A small multi-label audio tagger, trained from scratch: layers 8, width 256.
Rows from block 4, named by matrix and row number. Each number is 128 + 32 x the weight over its row's rms, rounded and kept within 0 to 255. All counts start at 0. Numbers have three digits each. After the name is the row's rms in percent of the matrix's.
# pw2: conv module project (model.blocks.4.conv.pw2.weight, 256x256), inputs 128-255
pw2.51 097:093158131147092181090117123124139124141139145189088100103145205131139135151116104115104127166064165133124148176146140115199141167101155136181128088143212183128133119116117168082178123155175054086101087134144145081139139146168125136134140103213161119090126113150161155105131116176141157127140135165130136135142153173107162142201148173110158091106080138060130115078103175195153112159110
pw2.52 101:154054122127097116176061153134146149107108125171164158119108177117124106100115113122167123097127185123104206122094108121158157142158124168209123202097110122120134116094130113166133137158173078117101163115160122155056120197133166133108177176062138172166101158084122122142180132121146156133130097136149101076173142102167115175148123063117148142126117213069142118116111072128128119140108
pw2.53 099:085076114188118136149088086138114114119061137142154111093093156066122150128139158124162165148142167160145147087117145124107058112144099123084161111163095118144135135120155202141163163172140192164149153141142147105122126110139140158109084196153144124121111078150128057140116079172177103133102132135155110175136092081182171070101175107141083119178151133164094143154108090110124158097156
pw2.54 092:129173070107107112162110129045128149089158150119112126225139116076138194121139203093101136142166182159175088132137152149099162116130102143071159128154106100119142133113126151186088088085132190148135102153140132119087167125142112139142144108059089129137065147126136080151056111176126108116155115166077174146105140146157145171070132145114111127132096096124140160150126128105199109142125
pw2.55 090:146172097161162138116085071103164145194082097130141115083121166159106116100118142060061107162092137168111114134162162161151097118115114148124061124109117144147155158113135125094094072126146112062131128100165135129106147164118134159139119137108122151156138145143097070130142079084121122071122101065119108213108071097093103152138085145144109174160106165131132132139138146099134120176109
pw2.56 100:124115134052092155147124147101130097188143145231122129110130139173128155168138105172059144127161072199140094110173157117133140112174087123111139075116138068141136109095105139197116167155148135110108170192121158114114118078093165140107110209054157131163086103103122112127109152096226148111127190117101166118146141083109081180133125089103110108113143180174121150144145080152146133094151
pw2.57 098:137067177154157132127136107140092154211129119202137130141090121123124148075169131094175116127134159105170122114145117119115116169140093106154160066112192188147101164107130163106142139089147153113098166120172151095118088192103148096130090131115067153172154108155125073085202067124152123102136140067181094095154181110131142063125140093100094136090141162149112093181162090141166109102096
pw2.58 106:132151087119147111137185126115126073206148105104101100116159187118072126163147133128148125156111123113127179150116156142157162116123197121168138132148146129128140125091161115154088127174096130110124179164129119175138068073149130164168148115208109133106218097110139096137120155095113067181100156100127154164108114134112190153125123113127102086177132150066147135103086121084081119130137
pw2.59 090:138098128147185080153108155147136103050121138092110141125107140118117178118108142151133074147197093115124114161110076143127111147182156129183135107127063113145062131125177120173143120162129103146131080172138180143057156115127148056134128217100237133143110180136110124130130092066150143134124108141138139086114127097045104166151135133140117157127136184144142131060135138094131125145153
pw2.60 106:071152113148130096189109163110093086178102205059138101152145133174172163146146132161124134138092138149178153150133137086120117139087080068170157054108128087150147137134131078109112122129113157154124095115163131122083050156145179152073161105176105153115100093141175102161090157107130107088097135140120154093159188114097184088167163100151175143114136070113129127113101108172149090091113
pw2.61 103:170184086155102127082157119143147128082130141188096115095127138168083116096115141137138118096170133130142160081120093149170107117080018161130056094137154125151113131115082110134188103167116113152203127121147075105070124024118158128178112052160139117132069129125126118152126110135138121139097116100145128132111106128150141113153114136077151074115125136118137122109140084120121101123075
pw2.62 095:148142056126195140109106119143145210037177141114144136159140154096135146112117126139071184160158060144174110125139087107119113118135148166129103177091180141067159152136170168113122114160101194135114122128132138163088128189149142141092184120084113136105121127138136158114110102174096204136164102116137051069110161123182159134082112120168147151126150089198153086185124117088108153096148
pw2.63 103:151106134170127118112140124097133193190156134197104142144102111056177105144108159102103145110149135088086176085158087105136108141156095097124134127077082114140117127128116119019119145103083159101144122205138139099133094139091142102142093065144128158139098135099087136118103200145205139113140167161162124094083128115132164088081154142164143116113120085084096108095109112092138110136140
pw2.64 099:109137168083093151130088105121154207102125082085101118184137139087139144157148156132099129099167140163111148185078085168149130084153122139099173042164160148148198105118119107091125071118108122115160151096087118116125174125137182129108119091085150137131200136126174114118108160154128150149156098136171084061142112177125136109096152173118179138137074187158149100211153153146172142147083
pw2.65 105:095143115136086158146079094120145133106085099156175138196112228098125108149070136134071118108064148196100138096112165085109139160132163125090117172135050092070145088140134113171114179142165081114114041125106119125128145076108091102156157131095125110193108099101190129193107127104122205111080115113141087191127077104099123162027123087142092145117091055182131153130145104100122120100098
pw2.66 094:127158171090102135132136123164105125049146133170145179093157142125117118134139119140101160121092163155102132142147124111150146133082187110159057115125091185137107149101158084140174120120125085108100192137140118107149106078103136096102058156081146081183148126144112137120187124149100151127157140093160125134135084073168059115100109128103070144165050094085163142049096166123144130082135
pw2.67 099:116125141097121100181164130095111161097098166079086124110168130140191078144113102152156131148101168068131087117118111165179107150129131149176176121121152133109140102140137101130110170108104115158081183191116109112107101156136089130099125089088170124131139104157189154123094133115174137126175170113077092066112110161175068106100113073115126129133067129072077112135177150188115122061156
pw2.68 102:140112137118095087175153120132110139134139170049099131109137099161118159123116138129125127132140115162098077114202151114161090124209185114110153030068087123142084119112107145108142059155057067073092108152096151138096109027107125136135139087133080085121099111166073112192137191138130114152162081070170166138154119097062129173075140054136082143123181142131132192159146093127047158150134
pw2.69 102:131170118167129106140118145110151129139151117072148095104137091095132142177129169171096096127129168120157092124108132164094133103098166115147098104129159149099123121120071114148140164123090229112162159180136151130121157225117121112136126159136112095096105088199144137121145124087146096144102149132173101109156152121117110202107111172130117141116158136158061135144125098110122143094094
pw2.70 106:142100160085089138120179114130153105159125126071144115096129077172190113139162104144143098117072144136136129134154101134108144167120142112123168097161107136124127131187136124094073124142171100093064065121180129117155136064101113124099113047161112178137130123120133163101085093149129131080098125137150137093161124136163131086129143067122166162222192140121132113159064150071165139131119
pw2.71 099:152064065096162158215115114101093184127130148109153143059124176131090147102110165119103151154150150126135150122133123134121112168141164151161145181147105167095135146181121101115114122092076117114188124107063114098131166132140125117137113130137089112049141132114118154085040163126069111120195135112072090092106155120101141108098123134154140160094102057118094090180157116115140123139115
pw2.72 110:124166122106189151170187138147155208165115073124112100086116115202161100151113174164116141110195138114117116153131106148119115137097083134115120112167167075127165145128130144081164090128145142184087123143138150137127147114128170110134128066136135130167080127187140092122150089140168125129142127095157081095130149170159117141097136042117135149091132158127094178159114132134123140132085
pw2.73 101:135154119164122179095112116154137117127164112100153123112148155127129085141128097124104105091124121106126085176152082152142114120076100147127131106135090087137105171126099120120160104114182144149113125116141135105112092102170180143123095157105103151141099115150160128137092095060125069160152117088101156125092158106116145195134198092136139141091142078137176116085185131145129179105090
pw2.74 096:147137124172139145123141107079156163102143150129118134115139110134130073100107103168058146133126029120130100113181123150117154100166123144159156131093056114102066147116106203172141103121123126147174085088173116102150118139129076130078113142160106127198105111137117102130164161105100083100149181096191130094121127160125118170142106094098154114151105123073109170122188122129086138175128
pw2.75 098:156151146169102177130059122120173073084115126100130059119088136091137146139108095157112124071144131141088135088107047135143118110148084147127166128152162141144117142129129117126125163102129109153035133122101150141138143083120116125135089152150095137104127186171177176122201096130130113173074174086089155110123142105140154158094150154151158104127131150111150197140087148105133183139118
pw2.76 097:160124094152129124145161124096132130149135078092136152155152079165089120186115092119139148120100156116106162108125113128104124145085081105143104133094155124147110158164178158086109141096120079131084076156165081076152158170094112177067069113155096126125122190125139160164123127148096093094117087141103093149067195142116119137210150114150098141108114085163167133107082114137147119115098
pw2.77 101:126121151111178188163057118130171080058149131160111150153113114122154133167154090145172120088150087124105087129131167114104104153125086152088170164108098120126161124115106067115117116097138141125107145162101114111172128132135119123085101158075120163253149099070183173136154132122089113166155125128200132085130112126109160121148135172107147102118111118160144114119126150114137094074095
pw2.78 107:193135116149109161125086129098085142124134076123132103164114058094155153116153101149117128087151161154188164104126118145151100107127083066136146118155126139160130148185165079106143076034121080060094131081168125097092089085083134162115083074092138156110124137161147088085175085141147109139166140142171131082097116188143149108191130193123164105146092160105161099155140091047115133166153
pw2.79 104:093170127119098149121156135157122139109027182144133153092118123124106128116137111160116125142195086116132140106185149114103154094191138105134094093114062108091111112098129171157139121185151154107095185170170102148107090165099133098081197122108111155158151133148128138103102108117122088051123128179129148166127155107092133057136146070139114126116203170157077155122148159099078123100129
pw2.80 101:185081114119102165138121104181157101101069122143205141118098100194118178145128131148137144103058170178141118170132156148134094116126168173090148119160112153151112157177109140138072153176109179096160140052104128136174114103126162100107092152131125134181155103079161075104150186085154066170128132111153119158108121144086199143133099193163133169152134130172144117159161132170085105138098
pw2.81 099:149117136150140141123117132121132116110147095145090112134102053144067097109134115159151085121137157169104123105140114116136152105090112151108131074080062134124140154040143084100157129104162073120183164101117164105090103092108102134132125103116087193077117103094125147125142192054151096135096130113145188119171106107152138169167177106086109131110172087185073165153157147132117149115117
pw2.82 098:091163110156121106107080133139143154104127133147132159151104161133071117111167128055147081082138157104102157111141122072146088124094202147138129147119143130159140121077091070086146111223117174161110099141156097093120089090102115068106069114079140122106143098091120182163109141177143118138102098157123119149108144107164132082136116088133180075107119129099099117232140116012107088133150
pw2.83 092:112179104176131105187132135073210141104133167159089120207195124112111092133163151149134128155173141196143106096117146130090135112151127102131108036179133094148088153120134140119107140197116074136117180170126053115191131133118113152107206107094101107103174139156121117135104093134099079114126097098165122152120085144156059116069151072152086160144161107155140167124076170190163100162152
pw2.84 101:123088153101134105222113140120072114209135195133163087102134126122169099101082103099086113120170108135103113037135077115086155172130151055084128127142110161115095119107104104192139146110150071095171133228156139147148141131153096099116143107106165110092072118124120170075158071145101112139156094091079171079153126135087171089074092110122162125088108126161142145092102132174087164162133
pw2.85 096:134150156134109092177099105139117148140177104083162133111128092133182060106111170132133135134099081101090178157153120074111156098092163069124112135137125116089071054100096102135146118006121152120100199192149104153137156148143126092170139145134121149116209080116136133137182156102127145162172096132137125149091171126022166108035101109137129102124150101089146173188159137140170092115131
pw2.86 094:135129154113104128126144091124106068092127130091157137135132084110114025210169130126126168224202095149136137077129065059099159170146132197088151106147158128127163181162105181133158153113130160076074175210070151155165134138176157159144118110122104129130137073139153108149085077098139106113100107109136138069152099143087107150147088123118124121105098076118157116114099140112125122126128
pw2.87 102:109131160040102119154126108141097190046101079138110154105128086156112163134160125106146100117122126126098107160142150097123134114180085114108158106102177152104128145114100093176127147186138099069174097108114146125132135070109119107175106064162163125255141147145188133145161157119088204102124131075087143107158119161151113124158184150108117131111084149117134102038072126108111098099160
pw2.88 102:116149141117109133135086118138140100101136143084114133208167148079105154128132111151096148112236165098114136100129183119139140139152113151092114082123131130144155193094179193126091120115101097102154054127124184152124125071110126125156117081085149139081130138127152105115165137110116145139126106217073104133144183127126145031112139072092175147121111143144130140160095131132139102108133
pw2.89 102:120089140106180123112135133135126136207208120177165087156161055207151161101051138099124156154156105101112117143095129129149146115114105144133107106127146138133103135085098092094178121117071152123173138085126154082137138106154149114080144204125161147148075109140132160099090148117110129168113162106145129145073155103107151203178116144155108126125125124145126138143191138106099132115176
pw2.90 099:151118147141140118122116136112166179149114118096161139095112152139095114157175113125218146100167174140105050145132150105147138141112151169137105168138082151114105098106105129110117094112117095122160103138140103139110150147127146119141147098119174109133192105047130163067149168081092148126124100178111125144111150145191120125109167128135114153073143135073108125143113088174110106089127
pw2.91 107:133100108140077145197147124153147145226106095207065114167148186080143118094104165124172155114117145086136115125162113099112144094122116110214109147147093138106058147126166135102112124157120139078113097077118123120122133086123087094147136117136118128112137162121165139157164158148116177117159127168155127069135105128112127094129089061168152174115149178029132145196169116199177131139142
pw2.92 097:140085080140096110086192080138153062111134136168130134078109169213079071211112112117080078127098139170105205044128179188120129081150100116146132090105090125113120120138148085153112177104121124096119073111129133109131144120131124109129138066114111129110113153129083138070152121125144081165142110087115112120091117163105116117115110096140147161159198121128138148189151097092148143132094
pw2.93 102:152081168191154123142133184108111132111073108171124175070137112115172187129110120155128135089150084166158097155150104147152165115131152180144156123112124116100188168075153128129099145109160132109135092147118128144108099020153147144141099186100157168126087148146193137126126126149106084138116144135171139134121175129177173216127135084164114116123112146105137119138056123141092133134119
pw2.94 103:123104171172164100152164130124182118121155092070150159134132134133201049159144122142082112134087111115142115157121183139095130165121139183109142077127093161073076131160121113101109151200175125117134103141170170066207113201118145157105146110199090159153174117182131143086147170123119092124087127079159146134140152122128115165197089078128158124127172080173165120103110128196097133123131
pw2.95 090:128153118123162142108130178132164095141139150172097162180133097065092152123138133118171108179141101075152086080164193069172095176126132076140106131140115149173124146151186147105131093101123107142170076139081145133097137108127160143122134097111097160105155089125119102124145239075159129164145109136116154152115143112095102075175071108133161092111155171052138149124126111139109110153136
pw2.96 101:089095130094091158153139100132130123126180154111150115094124151103128180129122122119066140137168085129083115146151123127095074149152110114130170125091182153129134147131132132113095131142096151174164136058104130132126118050124120133103125215131162105144112133162160113133150063121066084119103107090134094113082135129127162069134131112151158127129096128126123062122107157142120149158154
pw2.97 100:159150173149105132090102130112107147115114151137172086143119093143131084183107132152166107108075107171076102137095083190141145146137084096127127128118145123129134119115125131097147074108153123129149096086152077193126127163098099179139083100182162113150107159074116128120136102150172150162144139096175140126115043173064190132133199166125171154101120093023150126111196125130113106125153
pw2.98 098:157174171107116121124159099126114080154112198108182142134115107121167155147085156108147071113114128119110177138145150161139126101083000130099101178117125114129099191068158162183167145200157172110128167156151100115186109105099184128172120143100155114171114138121201126108108153137066162173107122132078139181095164168136149106123128088100169140099078111120150171130122109165165131071154
pw2.99 100:127123165200147112111094117130121142115149171117167125203154137085070144175162175110109174158094087179123091141136129122109161136046103140159114096140089060153028120064136065118096095139108145144120162121145122113112088190156143144118147054129147164149112086068097160167132133115132185121120106104151108143114122096136113108108114169133104137109161140159053122106143158111101121056112
pw2.100 100:141168174146178125158047140095105176114120154121135084137137188171132106165118138131188119137086133190106161096125121140109165154149125065118115221119108159111159104121083118109132132114135071153084138166120148101080116114147142150134109125135154082104141090123101152156115096115149182091099100038131151093142210156159120147142110175113120143165111094112126090108138093085118138124106
pw2.101 105:133157132127138135129120073105107170105117133114132130148156127140162085115078149095065087118220119107109103107128147117118129163168207140160123103120157112092142099142158109144144118054079097049168113114145127154122103157137139140180108157108101133112134135197104082169145086094143165100116109111239130132136121114148152124118094132127171078138135069073125194099088087040190136139144
pw2.102 103:121141120137151129123152155142148194041150134132128148163105117156083113133091152134110139111134107163110114086134152133156130065071131123117135198164160159115180156093086176125142136135163120088159171170116133120173139130168128119057083137103096085048138105095213103128097111117109079156138133167154084098173181096148120171122111163146147104136146084117135103061144152138118141120160
pw2.103 105:141132104125139137152150096091159168109129179109105136146135146108116072139141096185112121141159159125125125174099145122159156143100073154128103190135143146085064127142086144169126165059086118156107135070136097123096103145097172135080116203142169129054172164146097157181144107112132132130038135185043124102119160128140108063043110161169149150138133152133124155144093151139157143154052
pw2.104 092:091161106129170164092114124113069148162087120102109082053145101076138137136142154126168063123174131127111086122091143097134129161077123131095143100114148172140170124092127107129134170144142161083200168156136080168129155148124128090088085141146140138059186127156093106130145126154181139155209125104095161142168152145124156104059185176148099154134150115106068156067188134220123148146140
pw2.105 094:128101079174117129094112141093129082151109155137154147154127165110083089169140140115135150118178160123119087090101114172088098160136066156117190114112126146108187116179097135122167123113091092150214071150155051153163108145160101090142130146137133140078137060135145148159160152107118119134159147117119192072174204126111131077131087173098093138134069084085136178143169155176120115125162
pw2.106 103:097138112118160149112125150154114188184110198178156161109125113046149125099184126116161150102138120153159100143154113109112134120094106138128054149148184159144097137102091118178145154171121083146151046130099129119093181208164179140118116183088166147175163125149160119138077153118139137158151089106073085136106168104130154096157149157117132131095118110091148135125196101090079127101104
pw2.107 098:130107152101101102167087132169120112127127145122105134112170110132138142130124163162099121141056068101130115142099179097108140167131244137148154193111126160078089156119103151147140153122150101094181204088150089112163116190072150098170165133108123084102117104074151123091165195158080137164134125149141122131119122120133115096116126129133138176118160112142097186107146143164120144160177
pw2.108 098:148188123160160113143141127180141116145125112164137120119082083093131113136151114107124173106182134161072157158170091106132131098132107151065100181126081083116121183089126064087113135111140113161140134079111125135126135109094132141139097146027102097132150158076105143098125111143071095077113115058087156151088155060096118171178105171099158171147120171189074104122125135179108136102181
pw2.109 105:129103138111127121159124133097109177132109114086092105125144057097078130110149161118107122140000127150110122133141159141143123124086204084165094146158130143133141146109087116094125136234108130114074087118169142128104044140155151094135094153136140122197131132141151091174154146108137126125128132170166164140184147155115137107154131059100177109154080157095135102156130120077111158157101
pw2.110 100:111138110087126126104135133119148140054129088129092138100100178180103125074136147107134130115125121141139098141143167192146152168138126146183099119161201094175148112110130077123107093080106171134124110101096095166126085076128181148136157080105132184115134146121119132124135084110177159095142095204213069048127056115134166097181155183158038124189095185122103171119140151158146079169152
pw2.111 097:194192081168102148084136107133129115099097132106101153184113082131117131114126099109130165167083131140119157103172173112120116106157121115178122179126116148156159137124120109173128141087162086133170090133141090041182117112123099143122167180108141068130070102150155146104103109141097082143126141199111084122149140163141120157164122125146053149081145122085151149148075208125129164158152
pw2.112 091:118124073110109113129169151155114128156109096083136144100156136086095105123101173118139111146157177110134127154117099093136168155117057204091094114153083162131156122138141138150131105172112109122143120165144108134171190099116172130199050107120126104105127123121111103115148099147125160172141154146146097098131133116137138170116167087154169120119142164207105163209173146147159169168116
pw2.113 105:115132116112134130070075128155152106121145088186126143105097104163157139102135153105155098074111179130156189122103119116151155140196168148152157166146129093162131094108076112080168134048123096114104154033135111140070108123139129103126141117172163137123113117129132134180095200130158144093178107057103150164165168118148154130090155129100151102090143146146144142208154204126121080114085
pw2.114 104:083170161094119132124069179138129174090152088085090125169177108102145121168089127146146090172119135160166059119122127158135152132176122166129163193142147143130115155140131055142118150144159058174107103121138115111095137084137115136110095138079165132109155138137156115052131133124166159087106119168010137119094178137095088058121133000157163137143146127151156191111147112137137179112081
pw2.115 103:147169114163126136090111151161135149185147153146136119053114152173194124163141166111129131142116144162145156173120148091156156129122129123136135111124114113113109086116121140090141090052151148142150093176116103128094097180152121154131095182091185158083085128082161116142091153124087177103153114142137177126146103150123144114080169141141117129110125157169066140062185110167164128134145
pw2.116 099:111130131143199091153166135079148083081146127116148114118080053074073187126143134108071153147077147190126172140146126167140176129188114174183134088150117135163160175066119099164163134165140168112176114120121152141142160131136119098109161111169131143175175156094115105097119172140093130139157174116171180127113205183165087130134111131151079116148153195154103096103097139084095130066144
pw2.117 099:111155127099158153091153115131156146130184130123124126091119130066108129155146172129154130107149150173134126138141132098147168155138144156166156212101120104100060127155131120157091183150164173179161095178137188128146135094142156154078167067148125103232128143115130131164122129164098061103110113155125086168066070090076170153135106142094107145158106191103127076179175095176103108129141
pw2.118 102:131092140133144116131049128163128080156103122158132162082135106118133056142140140134110138146066141159134158146128187080104148169162161098171133158186082124127139169121109140063087059098119131093205107135161187158094135189136097132118173139151107127075161148092095191174101137139130119148120102141107131114155124110062110096072181197120112129157108132115131119124153132142139103141149
pw2.119 106:138111125102156115178053137153079136181127147143067141076102107126128153158158120122080149117147130170197130144112081109151113121090137129115123125128142120129110176162112072128110137103149120100107100068164131141112148102148176142205096043136154125136125101151070156124116138142100170093171113130174145111119131081102201157191173154131169116153120113165130141147087110116117126097156
pw2.120 105:130120144131100167166149161154132176107098129124125085100126110062143126122156120121127145080094106165151113090072148087093142141042172134145071202156171131178095143151111140162101123173144077081123200131134094103100105154135139093140046135164094149170094184143133116105122198092097105136146120066116099153109186135091118085183119072132100116133041116174158096167152139143112177068095
pw2.121 101:116056149126111125157133134095082115080088129126133144177106212148095169088087106148093100170066094159151145063145142144151151123126125184181111103128122119121103115130113124142089135202089099071169141141110112115104135114119159136108170125139163116116137138142105154091130121163142075108132131119126114115124145136179117129138129142098135117097120079140110144190107102141133141132111
pw2.122 105:160098133150123163133138129079116107164117139138132132136094161167170057179128167162174129126137102079115168118117115106133104121126164063076081124129145119144111134115141187133150139107145090169084164107110110120107147176154094149145174142122129122195150138071103079098140084187176111055138134113173132144126132115167169144177088104159143156145118166155152122000194140174168108132132
pw2.123 092:182156070148098146181091120164097162111140131120088050054143121118160059185096108101189147142086120113114138160134117111147127120127156108122179146106163162093118182147158101163091132179168147137179122106172108141120108127086144160093165126096138168059132105127153105093148098113155156180118116139125144113132185163105099067081069133130127124136094141109208135153104126142121144144095
pw2.124 098:132139111177154131099192085150111128146119123103149196117118156133095192166148152164190106142116081093138142125133119160132132116149182129148106102136182074134115119088157151161124111123136132127156161145150130177112086100103150150102147069134152117162130127129176048095134089109160087123099129095105120157110035133177127208110161123139139131113121088125156117169101105128163160135139
pw2.125 099:143130157051108088091114123090125135142155092125187138135117097179148096139112108142194110113107120135117120109171156129131093116165102167131168088152042133162116112144192127124172092170142158099041081141112132104100138115140117156098075198144125156127140132171133098149110146116148128149106106132166165117121197132118159057099119064122146143132105143128220101015172076105121090119104
pw2.126 099:206132069140110115161139162139146140037119154105133132091118154120092111114141174122127110121156167154118119127110106139099136084141128075077126106122145134194059139117148153148100112109102155157096099115154147112093142170116099094117135139097168160121103128112133099167179154124139100092113130065138149204135140120120118113147138188131143111150125121174110170066160118124154159093152
pw2.127 102:101156161138140156136110113076075115155158134131107151117111184075114073140093135123155161064146140083122110145149161137132164128092180147208133068105098151153066106101126120164101124061113181134119126122112152154089099113137128147095141160163130120084113161086069114136094114149092084096142125090147109162145184114125122121094153164192107151141115173100137155123206121134133155120094
pw2.128 100:122091059136120108167041139121090089094130094179147146181081138090099151172122108127108126107023140167141162144143114139183099130161132099096113082163068167161169148161120124101092164052121183169077145136134175146114124122146154105142118085134151093192133139077189128073144128168131119139099118155131134085138155148168165150145150146091153147109119185146132158162133144098103112109138
pw2.129 103:105108104096084132105085111113143152046129144192137181117099127098092097127149120151134140138094144083142112153110135088135154070165108150131169205123068092143119119095153150120152154121108108174146074109122137119118101126136151125175091144095112143159177138093121155092146130133101144101157134145149115131109061101173145181189156099100116160140199165178131137164129130152140142141126
pw2.130 101:124106140091122116103091109170063106114155133143142164144089057119128164110114089140127133121175105184109135164135073119114187131088108084134116091111164136166068125149088135168157102197170149115124145142108068112077077173147111130172117120118100164088156152154136125104078105119104157139168121205090129125136077091016174073121134131143156105115110103149112121143145146111140132116111
pw2.131 094:108104110165132135125103150170147131081173104134201110158122104196126149147155172106173150113159135173161108068197123064120144135145102125050158209103114110072073112156112103170124074154135133074126104130152155106132076092135171137065147149137138105107160089127128124114081045103116148131085130105194141158106107097159187129198077162156077130056133130111123128181174076113115115189141
pw2.132 090:169132089165112148138149140107106111086201173176195138032124107153136134139113125118158101159112158146134139179078150162134114118099146111135119167124167150139154154134173107113135091165142116128106081086171123097167113137083145118205116153146137109140104140189115111136162112132128146158073154130063083115185119111117184182144075110115141127125151181125121129128130105145085135144180
pw2.133 102:107137113201158123178072102058063140138144137136150151139115086147143085153123125114147142081237201079065108107124107145169115092133060110145045117104176142101105155123080184145135103117118090117162146147134168139137109139129124084118129100117131108141102148109154084106124101112163135098065121068176106165144192154156126100123116131133144156203092142142134149118034145147155134093153
pw2.134 090:167140142139133133124152120077146166119116170141071143056100102090117159129096130083120174115126152163085144112171091134106130170148081130113129166113135075121181111128184172171157109167136047159124155171132140155183171100140097130078120090138122177133133175130103137095142108122110082161175137067195110166168074149141160099130136193112155109087094166091116116092118121132158139115056
pw2.135 108:160108089126143157092211096117124091078135144075085167158100188101093094146070125100126104113093244106076129172130144121106152129106127101055145181101192109105151144168138183114082145169136104162123163125106152115095094121141103115182130141135108144129133139142127135142122152136102090115155105127061158100160101099143077184123108135107116105110134163103130062154143123128088098118139
pw2.136 095:193104061115141101125067156142115114195137146119135127148145140115189083110121114112116095169104104116112118156127170121108120125137036095115119177085173115148157144123145110137134152129171194130139103144156177139163154156136091162143106142151142068120076139129139133128141177144134161112137088155100122131123175135093169103141135136107165143146109097193110134099117114111137136144182
pw2.137 104:103146110087107076168179151136057195048104111140111126101153161175072205119113118118104163152029149195098156130142109098168143095116155165088155060164105136148156138159161066163110176147147158118143111129115097135114165125136099092149156137039069169133129104133084159146122121163135074129132097114132133158085164151162164146143103114115135080129113124171118139189152132149102134144160
pw2.138 104:105125118094131099113115183125148161151145125122144068195151092095118086203160162153139155120084088138073093144112134119146108121081105102162094133112141120153179120115140092062194174162107133157130140182071114100158167089121150118098139161140089085192092134151125085193088147137138145117164133159082073124117091130097131150147086127120135129117140122115111160116100118162102118104135
pw2.139 103:109107125136146110145104148126111125150142112199140102015123150206120097150154090157103122122069165130146087142142155122079113116143069172130151136116120125143150189103158147122118157111096130080093115201146116116101147106090101069100100099092158127149126097151097125134118084139128151151131154181165113069162102121151125212128100113078157112062204164129131179135110115143113133119131
pw2.140 099:167105120105118107142180126108145166059134136115132099135116160075160172127077110121112095134121111126116114098127190174141195071147054159090151140148057153152087118088153153163120149125161124151152157186105084121086128136145097128175142154135130182117148141147146071128161125099102137171159134189126105086108152081180046117169131053103085100115164101142128126179150202160162099206091
pw2.141 102:143125117128119157067180113183144123144155149187161119153158100097084102149115135136128110144168141181088117163170158080083094130098104142182136113106048122159152109098091133148145146109098095123087170124116128133135115174147094127155141130179106148103106112125091120151140105135172109146153175113067181105115121131128184093091153104160119084215103118064146122137138119130171160127139
pw2.142 099:112136159071149109094160199108143094154138092114114122180168135147096101087107132123106105152194133138165100109176123126098132144191080128133182155123107127139100151074114091106153145139120068156121125155129158117121112104124175090091141162125136119147174137231118161086170163113125126117151105158205108133105084172140140206142158183134077135105132133155116143128078130068087131148143
pw2.143 107:123106123085106172170093132129141115092139097125114136128142091083123109156120102121185088195208101131140105148120159126112096108093127140114111187126049073166134132102115076128132133163115094094145088052115137147080132136123088091113126113136156139124127157097203153149171191143137179076138118123069118148113076056072156100184124036091120135142122115082105106101130163059135113107142
pw2.144 106:134134144140134109122121082146108135123133169069136114124120039187093190140137126121119136153090139129147154126113160090131137140255189182128131110103100106134091115146144047144132089144177139084074147195156087145154151077155154127086136128173112129162105146147129129119120121157123149184118118079156084129098111143130128185130152075139126136095160127160127177128086099179124152142159
pw2.145 092:110116123083142103110164133152147111130128155085123137086116125152104095119155072141090160100075192093108129139148051127187064145103167168181085174120177099149123124131105115199087031116082181157133117095115106107116145145119079116120155138146138084062091127159078081125153113132131151117086082146130103131138119116105101186144165122121109190150078151107112128163165126157187132147137
pw2.146 101:133115104106149182107139145123166117156207128184107150188136169117112157137136134103148143108147165134125112096135101134110175116181093106120092191149099098072087122140173155066146173175178106162155161062144133099094145089125143138140074075146128160092100085126116109099163124102170140100144136165047133094127100168123116125203092176154102144076136118112078129082148119107159130124094
pw2.147 107:168149099146136080101164128187140055040119130079161129104131118086112193148082112090146123155128127163097177125149158118149161181171098095117138176083114116107100126150133093106129129090132203117062115104128125094170062200162173122114152101141127121132123106108127089107138164125143112095175102155114104123121106093084100186160158106124099099152146202105134140056145118102137117077130
pw2.148 092:102107123155134165087133140126108095079130139215161147191131138116109116080122158156112111119098147135101123111155146133219196164124132142146207139116188125079140098099136173106118122138105055102146169133160140125124090030119143091177122148186089163156113125087066109122089154108123115166117158135131078143154124139122150104175103205120111120149141129102097113080132165077141127177150
pw2.149 093:142145185199144105075091163129163143111093172107117145116156181150064117171164131178117135122069115141165163118070145112159177096129150160097159082114110103114176112145146054163162105208119129141163081123166136170141080126121132131129107155174123097134099138150171090151133177156127108095141123137142100101101124121071143115164115165106123138198141040053080093115156125202143123167115
pw2.150 106:111148093119129079095113102140073124178085121117089134068109151080135112129103154170159108152109047151162180127141156172131122118185106086131141133107117110156169142135140084187128114227139091170187112186149082146113098174132156124133110164126103135156056137138107114185130126122125096148142103129039190062073127126111141135126135104170177071099170105049123167114114129082171119115110
pw2.151 093:155110137109111152078194163111149191166075097210165099070115120073077098112152134143116119156170097143134147091137080167127133114142134187101081084127086113134147131180153166125106074103176158131139097129099174165093164211142126101162187178136150146176068133092175131180150121173097145092141116073150194082071139154097099138119109131095125092186159121161144127109133093156132073123097
pw2.152 094:111158120117107113099143175157117176159125145136083118110134142153122096097056149137141158185201146158095160205097172104107122178158161099209119130103169103230170128097140119164144091138121077081119148117075125151170140177128124141107124162174126108080073129109129117131156110141119152108159123187059131174163214150130132172139171088106157120134119082165109120111121124049168164049114
pw2.153 095:093162097110147154129063136097134128138141124124106105095108080175164087102094172168112108173149103165133141092132161137128140103059130109132152120138162153121163149122115209163117097115168120140118154120124127124089107086134081102122122049130090096164101139111137109194102099146114102121119121135123145142134164106141175114147123145147110169167122155121171157126162097146181086140131
pw2.154 100:124122158176147135139103193164124080139050096091179131150107124173099049143113140113073155120202127119174118133147123094125132106109093123155095123108097185124134114152138138147129200098158136130088137101140163149098109082131078131160163123151167110106060179115137122085050138060120145160129118200108129169144100137111148137163138047118142141097172166135149131119127115170117139099146
pw2.155 091:157136086124167098155151119112146062100091103139168149125130116197144079115127134075172125131116124169137156135149091166063143141151157139040136098130192149129120138113077110151161065150084142077093119172138133080097094168146127126101132069085138150137059150120149114081127113112113160102168084100061098137185116138084082128134114150108140134138126154170080147171157126142136132116121
pw2.156 102:128217156116122161175166168128109117119082152181134140056148151084114071122127166119092146177104115123187131153112088149151067155107209144176123061146141142082116131151134157093139101070139128156094136142151100136119069120168131066103146041154098141143105104111167116167083199102154150121096173096113116065107047150113128086167162068150119135111128237101142146154156102155152152120136